config = dict(
    arch='mobilenet_v2',
    model='self-supervised audio encoder (BEST-RQ)',
    dataset='short made-up English sentences, spoken by a formant synthesiser in many voices',
    train_examples=26041,
    n_mels=80,
    hop_length=160,
    input='log_mel',
    win_length=400,
    codebook_size=256,
    mask_prob=0.05,
    norm='batchnorm',
    hidden_act='relu',
    depths=[3, 3, 3],
    kernel_size=5,
    stem='single',
    expansion=4,
    widths=[192, 240, 296],
    init='torch_default',
    residual_init='none',
    optimizer='adamw',
    learning_rate=0.0019,
    beta1=0.9,
    beta2=0.999,
    eps=1e-08,
    max_grad_norm=3.0,
    max_steps=7900,
    batch_size=128,
    epochs=38.8,
    lr_schedule='step',
    warmup_steps=230,
    weight_decay=0.5,
)
Rows from block 3 of a small self-supervised audio encoder (BEST-RQ), named by matrix and row number. Rows with one number belong to one channel. Each number is 500 + 50 x the weight over its row's rms, rounded and kept within 0 to 999. All counts start at 0. Numbers have three digits each.
Before each channel's rows are labels from the 100 clips, of 14976, where the channel reaches its highest value: "responds to" is what is common among them; "lies over" is the class under the peak. Only what is clearly more common there than usual is listed. The data: short made-up English sentences, spoken by a formant synthesiser in many voices.
# convs0: expand pointwise conv (model.blocks.3.convs.0.weight, 768x192x1), inputs 96-191
# convs2: project pointwise conv (model.blocks.3.convs.2.weight, 240x768x1, transposed), outputs 120-239

responds to: muffled (low-pass); pink noise; rumble
lies over: silence
convs0.504:534542516543487539481548555505583586504490490451465513499499452539416528455500490502439500502612582431597548505564596560422581454533509509533567517537527543473390474440534552514490513554426587474442498493583494437451515469477509479525589511504448554470573485433592498510522458481426520442
convs2.504:578474528603544491501487396498466584515496537504480598421596486516484506425464525470636476485494570475421430539453505595643592536478555572575512555467410380540494584474446515458440408456536501542558467458562470453564467501514526523471476511492589406460523419462482481490501497529393441488522496531534519547502502442450523533462419490540494472533491485466566411

responds to: sentence kind: statement; /ɝ/; "her"; clipping
lies over: /h/
convs0.239:510521540556507488467533496518551535531553502526396519509494457502529467465505502484614508461457495471534515549497399485409472584509517531497465445418416559514542572578590531465487649480509418574385573483495546496439527591460546480544467520553570448441446586545531534520510477494545481586
convs2.239:524522542553568446496450555448505553516512545527430473516511454474441475518402522560482525485426458425525454578451559498534429501526580472485550562469483480503510567536514424550473524417432579511489371395507470546506439567629475535519386528500505561458473430458508454350512558473484475461564453535507436511500498556468528556490496525476529530534581540447494504

responds to: clipping
lies over: /p/
convs0.37:533568451541457482431468496478467496454469450452497448527429470494489501370507472472402526546395536594530470486459548480520557468559412525552610506421559580515481507414541530522452477434457532533530489520508543471434449471464540559468476413443557437424525495511480558608541541404465527499
convs2.37:432509505541517454608563404460492530433436483546446468432570477545517465477463538565438514519546467428588526534415482543468541499503503508434571606442496454431524524519395500408516467496465449460528494411471464495466458492458584460464466479603418432461535473504410550361559518536509471353461407563525508483543525428529538559509506467523511537517518425507488497

responds to: "that"; clipping
lies over: /t/
convs0.534:551554440440582472502510403466503494510505451495536525480480438378542433434527579399449449553470529521488508483572468484449434490459374524486535506444467402431502498467419474448494436488472449454482551476503482432522470507455489450542480501506524365509525497478455438551472483527470481361
convs2.534:410544449492492492570570564574549470504532564613478467504478432409468560502452423505346625492514474579429568635474505482503469473522477513480537473547589513519475512461539496460514474488516411603469470486529514528401468506501547550411511439483461469491533409488468525444498491595526510507437474521522515431623500487467466463479547543506530564522502652449490527

responds to: /w/; /ɑ/
lies over: /s/
convs0.256:550578474419584568537572457506457539443492530495516468523458462403409505457481548489461522518532460473515539515641533604482508516570386534503509485503525480453465462528454494446542448534531479489488463475492570478485567461464455504633556519555460482507494577528547420615615484518434432479
convs2.256:502532488513403507463585492455533535483525528582563560499514568457525527434493451439465632505547489566503495541580485529542554501461456496626475544602480536549535519442489560499473573514448510493468513382521454520532502540475535585517445462477542493457484483562493599455495536529489456488547501583504496392649403572475520476512482479472505402466576524439576470

responds to: /b/
lies over: /b/
convs0.209:491410492566528464515567495478543453469513418476497441551474534467437464472372478514561533565534481521599502454432480570486534489535501519492497514477490567550409424503527505527522584507526528556477563455550484553437569360506515384530567474481466586472497632477514614511519480457431545531
convs2.209:467495525400525440449510501524526383549520488541478458503547481506425509498470518545480629588446548531460504513430477422495502433471545548516452521485521536460545567507504532435427568550565502584488535556453412561489557539454531470484514396516574433456411414512453537471431487578524409541469448552606510456479534482521477543450493493470557437453568488468451475

responds to: muffled (low-pass); pink noise
lies over: /t/
convs0.64:445508540480447576442489461441495507459516524436457568454592514548455454424559479459531539540467598450528628484507466551468540443485412391473517580476513519512499441424521517585496515526404447489471639464489505390490571478443564449449588542504470494503476463454539537477462495511491436464
convs2.64:467474436421405490517509425604445455557439511569487482507366548557547491556463553543452410517534591471468485450504476496487462491500481446531452527433572441531564527554505533510629440515468477450529524553470508424544507460472412474540583509493467558536428488483506488613449485490511512507471509403477437561436520434483493448491519532490529585476554447603409518

responds to: clipping
lies over: /t/
convs0.176:440519586368483647494547385483504513468387531406428578506661532491532505462484580530516478434591426420517546526562471542548507482508447482448474546514520464622542497491495513475599450439502497571519403476503482559519486462600488505507552560444562525546472424456511462482472533560482514466
convs2.176:473490540566536498438486454523487465587442583502466401618530501595485449557461541542522489529497523465540437456511564499560541537480549548495464505472422420507519500504478455528480462487486515566572506415527409530556591535552498564490448462512527508535458515556490516461459480467453565399551558568535520427568445484471460562407423503423470464557548489418459436

responds to: thin (high-pass); voice: child-like voice; whispered
lies over: /ɝ/; /æ/
convs0.33:474507519512503534508456531514482509538535487614545473487497611517480453484557493463489522454499532522542505509506522406550574462506525534456486488530518503476503493462705537493476507434430484532501482408295573532536499529522445644561484496530562430514505514530476558529440520505538435574
convs2.33:424519504465497530510462513483466529398591492602401558440522527495527535448414489466589510466491463459491480524486625503473444546639455492464545512567388498477474516466498499419477465459375528532471396461587454508560503543555527547505485468544535502520529408531518470512480619456513479460494509409503522535529484585578437541446463504502405470537511492514495554

responds to: /b/; sentence kind: request; "me"; "bring"
lies over: /ɹ/
convs0.234:488515481546462540575506522536438500527411535448520488501416412501443499379470556477470568497473553556458454472511553477492562377507420539540482490464527524489449513545545522496490484409457486497484498521578594494458514435476516463529496486541508493497444510591424522527471580430424528513
convs2.234:501624482533536445547545530526485436488521461500536538460536469462450446409417473598348590528574496545529579514395432448461520521503459456455562520516579497480485514527465481490475511520462474492463458504450500473475535462449524475407528506544544520559465434497566496536468455510527515500391428522554513486459484492637480551526626445474475475485521511557439515

responds to: /dʒ/
lies over: /n/
convs0.716:497437385577499541493552453479476521474484518578552449561502524538510480508499514543398542487481632523482511453449501460546508492462463430556617533527629532463467508488483513509479439617521580508566493545525623395471574479387524572445478485515444483456480471553468550505530562472513438513
convs2.716:491482458440543455532553431509480456430427441463565540502574515518389435493549500532533515519518572491394520532492423440490607470480579529563503565485484516482539534479447496490515546554583460406474501541487503461382440492434510533448520507505476425448536527530425537471493474602493462523420489528465544452482459487477575539442477464519424460506500527444530532

responds to: /b/; /g/
lies over: /s/
convs0.148:403497502458549527493615524511511465521501515419492430416410468444466482482482479528496475447502463510572445512515437518455539542452587529576600524511515549465436465446486534536512479483662484521459418456372512461431438448497533506538551574541446447437512551464409414450540494549517508507
convs2.148:511520473474540554605601487449505465468524456569531561458518460478452482444534481471427597566443485613535628583481480448421574501480486491467536568551603575473531583493514496447499465499513499487394603565415513530479564451428486480435450490486536526457531510530422510462517458529588450574513451528593513490461505473588547456509497463470471466525532527527488564

responds to: /ð/; voice: child-like voice; "this"; "that"
lies over: /ɪ/; /æ/
convs0.1:520505422502512546510519483489547603480406574532454452531457509530388436511486530537516613466491505570518605557471491527504582465507537446598433513510537530542533534609559463484566544548558520529455523422446530530489546477452463579606534441500428514402417524528609516546564486443559444508
convs2.1:534498466422477547464431461554480508504469504412448531445471578455551498472526428427459435431547515465550584560509560518542398512500370428568539436525501466558474449530525542571572494500489422476448494572548495527576499573444590497547524433525474508494485545518613531519486494471540434512461506486513483636460425499469467476548519493485477508480501534513538481

responds to: /k/; mains hum
lies over: /k/
convs0.519:539542466509543493511490479514502469543621488557470495558431482450470550456493485426528550453471522438453602466509491494504415541478435474570489398501399448471496581494431553532408532434469513490456541501552516415376525480398568527498504508587505485463481561521631516561519498397457426490
convs2.519:449522546528513493484536537412507641489509560461575462485551481506458575526483557547487579414432500600531566529518500494470510483503494529442530519533532540486487602535525511425370525444489495461510569465487394504524534483490578627432514535394565387466479478477462550484522504515509512508501445529532492393454476472452471436480528515463505432533598495490424513

responds to: /k/; /w/
lies over: /s/
convs0.454:566557431539546524500493464529433479529436517546503540470523516501579545482471526572421482483502449430524540443514498531523466584504536513544578476495521542486482561541468489568461559474568626505498484508540470472483516501438609532404504381445449442465540468486524464576469499416507539403
convs2.454:463548527519508478495563625426511455503583462555533457584495536405465510436490490500522533526504464533561517448521528416437541521467606510415552547537465619479516510450556537456421541508463544528458539448417561555485499512576492441457520495543530494530519417504583466489519552529467476498407455551461483471524476507576476568555526516515474525558517518467503544

responds to: /ð/; /æ/; "that"; whispered
lies over: /æ/
convs0.140:469526417519443575435537460424487536507483579464362475533520502547482444450497461468503514475508491520471525553435432472497437502479536451523465469462475499567522507523448516497536515444622390595451466494431539472490473454436555546541461457463509530468454368431575497510475515455486452476
convs2.140:485612521497485495455495513424555587393501539551464518471486477415492502534479456492465452547560479422482461602446524578551492521500452508427576496429453439479448483527456539513525512413447494465449510482489536488468486514563638542512456493547383577513542550554496450431490563453404425429505440507483469524482481518429494405587477610461513565536559592408455482

responds to: /ð/; "the"; mains hum
lies over: /ð/
convs0.552:424497508434446554530484493469482507484385627417414516477501441497520552489601565522497473478491524575415509565535498513389478431468527425515358496474471419562574462554447491539503483481505515489418623519451401482399532477547460499550559504570474496518438463482561435499455454481504525452
convs2.552:526450545504520420506569452374456562518475484509523618569554448550479514433482532588553483425528462463442455531482464578518497494480438549528533650496405493522539526453456396466478534446493539552497439453473499518567525521540450556505506576477495477491542563523446522394512464429438536480593563588567597512421462535499508509496525471597521480564525471495492465

responds to: /ɔ/
lies over: /ɔ/
convs0.24:558521555528463508498529447446523492556462529590518568537514466570491543486463451561564506476473532475500363536413413566430400477462486497427428472373503612564537505540445521514472598434470559497492473549513521458454488610525487485519448468537506475448408588442519477422495515493479515601
convs2.24:567580554540529534540558499531519508631424483488598471518506525547447493484558509496547503476485515547599483485491483470531523514385489505510529572462596536484507415577553527486503484538598541507451584526472495559454625492521412420506461579493528533403444490440500463509540444500506428588462515563528425526548510428448571504446454552497550499450498503518547520

responds to: /w/; /z/; sentence kind: question; "where"
lies over: /w/
convs0.258:484512448466448533572523520533414574566448603422425508504582444469462500476515533522492484476554494489476530468503492521507512565466675496536428540466513518492490445566540478571533544445556440622447468453571585494498466445477576563479537518468482548534451480479425461473385444422504555460
convs2.258:516506573404460517501507543471560499499533522402487527418475431459540647535470457547480459422485392526492525620522472515503518419524390500479663467525483491521491491509478411450485561490532421523504547519535501519544533491465606499503544525473531515426545449485557530485520485446470530484510487444405486469435569465468501498446510482452590509424421458434498513

responds to: "that"
lies over: /æ/
convs0.22:463469421524495526488492536450431582538485507394388479552552512582509447418538382552487486486539583511603450554494476544500487582459651455552515501546476557561463453493497473539513460459515468553498456545458470435572484489517529494476525433466565512504507396400495524405459494573387522561
convs2.22:480510432447413485615503526566444465580496501431527519426493557462537574513539353456418546418495532512363548512559514494526446530503535463533492503523599509520511552415526571504524439516502443505485421501484574510476449473524562525476484467470472431520532468532516499521543489603558527489430501505505492532674525466468502507567506538454507512434445573548537519

responds to: muffled (low-pass); /tʃ/; /ʌ/
lies over: /ɝ/
convs0.368:431427499457566604489557463429515496478517479404555397467458514489418398396530445512455460474540467501522486520553537561474510513529512597421535526503454484493400499475485478472589416468565394529537440469477441457522502374522520449548519573456497449602591515416430474440407538493424481409
convs2.368:468524463493506463521479526508616477483417478583425553515524391433487523538478506529416555519540460467424501643473503492482603409528582646470483498503452529379492556478524509476518517449521451488460516493472534523399534417493502518543526367553498432438551468511391440411544511584471532479515477516466507434560505457449473551506514420466598546438537517438496441

responds to: /k/; clipping
lies over: /k/
convs0.162:498535440515484535425508440445446554456528474408424469592520521490517521411533450438478402554514497515537434511557501538530522516460510487468504438552447482539464432446413416512487524472538422538438464529474364475581498499487579485500493429455515471526575409295613542552487524549451586507
convs2.162:563561463495521462563539519502510454508575499547420520450462441483526495530430465477389487593550596493473517543359455461487564582469496537416554543466500433453462517435409629460527448527513493490497518482541604606485413442555539559456478400535456546571502478502436478486519494473552493482529477553515506504556509475560468432493471463491531537529501579507452556

responds to: "that"; clipping; whispered
lies over: /t/
convs0.546:434604581489478483513437557433499544473439553519603517419487490435509494558529512567420484472502550525549506600542479518452537471425489566426484539562478485511577455571560472420489518449385483487503490452407463557527460576504479552572463557543556470481527598478498401580518422581545403456
convs2.546:427494473507470500486426521534525516470471563519459555448454493495538420519361539516512578460533400436503434482509559504549480558562528469541489483466482470538600511481498494482563507413365588469551404430566497494563547541593425571496483559488528547486457438542515479496472554527531495470523540463434497487544494570477537522430486500498421447524492505604445489

responds to: /ð/; /æ/; "that"
lies over: /ð/; /l/
convs0.334:518493508533535527481466522521470498486511521468377512542580500512439416454482522406521605479565460489432530494501564428652479545416483470487525513450505454521520450510511485552499514417561388578538461496469602503532518484478547550511501500405520490494419308423533525472447547485555521462
convs2.334:459537520533423523448538549514519533512551472435517507514530457469499605570494475566515423540452439412391505559482502555488476471518363537458499453496452503472552533520491515458498582534414506483462467497480499482498498476536554584515626507452549484448614468449601486561475566471477500467455555519461538487445534561428477523515529524554489410451566560442588502

responds to: clipping
lies over: /t/; /p/
convs0.215:523446532603507482513589559506516468501461568370517515476472442508572470417536469554502519449538448513520490496487446419378534476485559519572516451563457493480471533500563487521406517436448529503502462500493459493496562401560485434585506484504467435443441485522422501409532527567403504571
convs2.215:505463413473544475591517541561560412504449503579384499428444410493485493511410449581356531568545529428411604585391536509401457524434533499356499501385544529471541504465470502353466514515506439585509543458498567481449467461540546504426494426498495446528548462573429551485533533507514516463483498508518478539562523506505504531564526504438579537478524499460497550

responds to: "that"
lies over: /t/
convs0.288:488374558408448461462493483401499347441494448501514478603522551483492466448398518530592502474519474493447481403500517518544497433436488416523495444483508475514543433435501397523378488506483541501533509526554488561461581452535443466465498505537487529480448515544493586542466446427516565548
convs2.288:466449537434510438475483495441482612511447489442486405452623411577403475578512547625468444526505478491501506495511473611472453465555407487527535491523501484441558490577510366556445513449472512479457456498574362504495477575528518584546575501452418455459549552403501539478502492438528488512506515551533568494376460499506492512427584489520461436567563519535467517

responds to: /ð/
lies over: /æ/
convs0.177:459513562547487537394494487563467465542499549484471490577508527519506482430434424450477539471549484561403490483461485421532340518548524464485532508505456493447528485426509489508480468375439479535564497493489542467436529511474551626471505348454524451388416329492509479534534550484511466525
convs2.177:520544590450478563517500458435461614437582521446630534428499596497517466437471431472549494474534433502599428434433461562529539534537480423418615508497510496570456499502434573570516460451457435422507506467513544440514507478545588445516382543539485572507495548571474515488508546455445501448531488473510398456494559504596499466524508498498384555469420495598490541

responds to: clipping; pink noise
lies over: silence
convs0.709:464493552533572523435548469595483479552612440447576492471536510388476455498479452492453534542494459485504503448486487551503488490578497560476472625483431493466501578442518523502604437486628495566425478569481540434486456476452554507457586504500498441519545395557464606487545546506513427450
convs2.709:461578472516485473500491459473480412504579570497524482514539560491538467496567466439491555500472480373456422532489518480595450521511557479475459534455470424482544509475422485572522447521464377477465470540448545553484544480589555475488407421579521517602439499614448503477445465576523510389370457503554465528618491495504483551529522466449531511449501413513534465

responds to: muffled (low-pass); rumble
lies over: /t/
convs0.661:449470561463484473467491410398434541587578534484496514506535518468502538498464488501452519524512523415500519386488444567486455462548405519462518450422510491505469552444477530463426463463463541525575602440542533420389439496520518497361565530583524483518484510557520538533505523512452520604
convs2.661:511495517377544454460477371531527473496447452501568567589406532596470540559524559479548414526487503466532534449490476476454488526461598535491439573522537524530586541499536555474521461530533534412570491524467500433480487539494405500471499490476536469559508547526534499514524442410503425521570622533401520499478449477515445518455449461474427435486449473566532543

responds to: clipping; pink noise
lies over: /p/
convs0.761:475482484496538520521457425504499570454486470453519447487388573453491507502499465418489507575418525533488512532507555441430563468608427506485437478463474482576447540583544522517520452514482444498465580452384482491576467471514459548626557512543554518534462538513557555519457496480435480574
convs2.761:483553478459537520543562531505529417517520467507537488499510526466510542493517521474544456528437500524543548478511501497436470588500457531427411523552499572508566450506534533485547509656512448563433514573422616540493526530533489399449449454482510542564538488511508422490480429458562493498415532462555503568582610488523422513496511622494525541496449424535619518

responds to: white noise; thin (high-pass); clipping
lies over: silence
convs0.518:460444515519516510426608512584512587492567425506490425488495442533440552469454609519446506530540483507632526503478517594431541461555541611527430560458533581524494576545568490494545515521583574528408539538486538432430478506599568522499530541594464478434529535495516512505494548507526533571
convs2.518:427601512520462504559446454515541444480480558480462478529596447552562447513554502478447577560453394498495524469518533485522490550564557501453456490507574462459539479500506494504521348520473497485449438448433471485543613455497495520394459478542482513515488514569484468592492439536628567471392471532526530503616486429484437523549564566522447484492438511553529455

responds to: white noise
lies over: silence
convs0.230:479480500489525501456539488530539510433521529536490497540640438564464500448486522393411637602519478456599501491456515547486456488444549504581487510511487540488533554511500416511426511475508457503516527488493483394487533598568540466460478498609503406409459491513567450460486565605559549443
convs2.230:517536516518420502521503432496594517460495557582469416467536448559529450500581484518402505597481443434554509438483529490460523550501471469401484409429548431462486401544471441598479446494489502481441471532490489448513627466523527507487422521551386507474410538542430452513553475475588520447423418513573457478538498437497461518477575589458514497473506434475546468

responds to: /ɔ/; voice: child-like voice; "lost"
lies over: /ɔ/
convs0.702:545613533474491499535554432473430542515431560470504536463455435444564626469539538594510457570447455463472494601545456478461515421473358486507459426499549548470507525490510492411472453505531584510434451502493487479427434519528489509542519538588510468530494499505513440528620493590501539669
convs2.702:515482477504564502549446570565534492595379479521509550544526491549534482429460563537495545456566562543496460540532488478610620498480502565651457534538521468483513510535500489505559418454525504462500504464538508571463460509489400503528522434541544515466496485423585447569521465520489483527507515516434516605486521469458559540518444419453550489439533555511465488

responds to: thin (high-pass); mains hum
lies over: silence
convs0.574:488432498490541481523523488427445470617584509530457477567529584475437411546551489532450605477536540494477541420491583451483582532669436474507514511552506496444506490507567481542520467446502518548573503457330515488475504523508510596483532527525504406545541526543479563468462510559479527548
convs2.574:497439425513455570485614485503513521462624467551466500483416484403455500507498479437512522514439517517492533514576571538391451559540578500466480523553498557468527531441530475448497518427444537508529451549478584569560487594531487515471509522501464501559449500471502460456463537495492387467466552435503477477488448606552453415476475509544543463577545513492521526

responds to: "that"
lies over: /t/
convs0.366:429409556526606505566550489522515480545507462606578562482548529555566532470480568578493468490528568442562527418496507567427466558488530618460499481555476425445478592541493497492480484521487553397571494437585596450478479536508396459460535563543523456456572576562459403418442484538455532487
convs2.366:526480629514488509487445525454521564458494481376476505457485540420484491547466498494477518518560400471493546494485530551503490368479580461487636447477517512586513411410540406510423539465477516500513496367508476493494549495474554534521548544521443443437498482539631528456533556483498465575503498507505469455499417542527493643574512520545507407598545563422480525

responds to: /k/
lies over: /k/
convs0.648:438550529486488512377495396423560530548483438534609511550400525498587453421447404510451484516500511509479460448379475463468485520459487521549546442558476557484522537518457431517383486444493536477506407504458521502451459518466489540512487454555537485370504568564508538538505483462536526544
convs2.648:483531436643569467509517470572563460515398492477487451457495500558488367554523476542424494556532461451552543587467530457475542471533477442506430455521513500427428567615504467528475525530514479508527563567538449523458484540448521464523410430519552511493526531563445563471467491472517463509539468498535498472502504545577535495395464425388551472392506480509455505

responds to: /k/
lies over: /k/
convs0.172:511496585567572472521495532598539463515503531466512565525459452416503449458497499439489582527529421515392495535503540343424441487504425494453445426498374430433525573536532434492388554435518493501499488463543471542542528516438491470556511519515477491424448474537527400466463482526473464538
convs2.172:492489467560443478498458579558477485651470492507484449550520441526507518525482523572445483524461512357387477518455530569500528462485469515382422484440475554440508509513480500432485547490418448474495479514471546526408442467558532467533564409568503413553604442508499459486493602469450521401456504598477491479513612560435486563526469496505568506431517542422535501

responds to: sentence kind: statement; /ɝ/; /aʊ/; "our"
lies over: /aʊ/
convs0.6:450513436521467500440524498445610508426499569425442509577470503573517537564503360432493517512478554502522420505407465564504529506493543405527530534498532546579531483479402538492498499525580469542552552545448488427494562429503477519568553471457440589513486434539619576518507481496494420509
convs2.6:444458514478583497459375564459537521465429507524508444457554498545417505594466556509480506519553476473537571519444509462482387484458496481489523415470588518528535532615531542522545569531492499567504594503544420494426535475512477471527499512443501464476552556483508555468548469521563522555572503485609513636481511462479552491514564456482499492506581576561393448

responds to: "he"
lies over: /i/
convs0.210:592489496447520563509473502501512556458464480549436550545595458504478421452543464409480529448556487448441509411444550429497447514554422496413522492444516494421517566493535449533421556459385531483601538474508516425560536556450525549424499471517493492484487395470488438486433450494489409554
convs2.210:436494547499469480545485511444418531564494524465641523441507548542511524473468441574463586434575511590480500397508406506533462556522477422493489547573571548576527552559515608558579490543467463425516502501464508482464536473507417465516445533462484521486473520484448484474547538511533519473504488477569446443563618470581498435476541504523450559417427549631455495

responds to: white noise; clipping; pink noise
lies over: silence
convs0.165:424451503500566482517495482445564418417540527608466457587500526565512530467457485438510552612493498513498441500447563528487432504381531525522487390571471478505513492561505376436403462478540495507545405521514512557515515516604518455530503477517513550510431490503545516401505560526488545506
convs2.165:541582477449490485539484517503526421532487494606425454446581460468471413462478526566418560549413580546568538577442466486464544451493475491508487509517579472489513432523499445583517468460525522510391405523527473591463413483518481502519479413558503592477431447425468467501500423521612491518426457544568561542481535483558462528491535485468495479495512532554542582

responds to: "that"; mains hum
lies over: /t/
convs0.407:456451508454537625585617447519472507555472506545498588527552568496587601519420552591505482484581504443501564516503472494546528518513461506517520465596516492455545604557468572494556412542534622484497484448534508457370532486560426558534548516512390476497552477537502448477560564545501593514
convs2.407:517527569434521509487483536441606497381561499449480474480488475461495528574525540464483560542496433548471474641527455545516503471495520568473593521519516462487483437460447445472443477448449509441458526430554428557416490466476518583438535563464468528484505467538510615521480528493441580512481480487408562459431441508506467390601523499546475438558534625447451569

responds to: /k/; clipping
lies over: /k/
convs0.489:433435581495418419460450551470546404480493436488567505523447469497515383482428508482547520473445609574432491455475483455472523459471491505550460510506459463447565489453556489449423497500417493432570610582453485522539463485518468459485457492575500485445499496544457635530501503458526412571
convs2.489:460458506509484436511543527516570519449520547438514417450452474528530543619424599493428543567514476466569483551481482535502446477587490423519508519482560491543545474483524408468528500437425485535523491400543493492487458619478525544460501483431573536502516550538571457420517550419523436515574528508485491473501507573469542540455479521559498454536498540528502504

responds to: clipping; reverberation
lies over: silence
convs0.216:396464474417516518522510544489550475446481523411550534544415537430522507675491437510495505524434519480449464512465486471472529536505515406476483525495477515572472491562450520496548509542529507549523557508446480458599489439477403501543562566493452587587440483604597532492485495499492468526
convs2.216:439503471419554435481379545522549512421473500542515466452544513545452533506547539422463517491493500478470571581472531474479471550541529420487460399528567553528475472616596494545496518522501433500406519546515425464436487513466556472514508477473508462498546564554486538555534491528578513578448476488506455607528524478486500499439573466487422502478456526525487494

responds to: /ð/; /æ/; "that"; voice: child-like voice
lies over: /æ/
convs0.109:466541525510447531460460519411504569512517569504454522506557522540451509501451411439474533448561468521506505534481518476490509462444517468532444464553449490511496411402528530511443541412535419501515429391396572510516517473459538560555523445491517530445453394372601474503497513503475466502
convs2.109:498611544501443561492481523464458577492527421431420562485522577435596518426497454523567451391500461462451501548526638561504466518544415535471566532564407494495469465405535524380443472419402524453475453514548522540569541439534545549566554534552524515468501455501533505541496612438448505489395475506500506566444506533519436463566501541510530500523508494482537501

responds to: /k/
lies over: /k/
convs0.689:626507451531440477528457531512530542480561490549495546448546460489540533582468506532546478608460449494455497541440476450483522504479496513460464472540564528521582442535502527535462487571509422465458493424543446567642439505461581456525437502446492599495517418503489473510520503503541545589
convs2.689:555468475465519543480519435494449477465516513523547551439446616427526478485551476527544459518476491434556514470558541539454417506497559457524486508499438503594474458568534440499492534542428593519566456600486536465539640503509433471583486652431549537533422523494522460556401514469480423508470551457559506541393507580582521409460484567568539492506533453585577512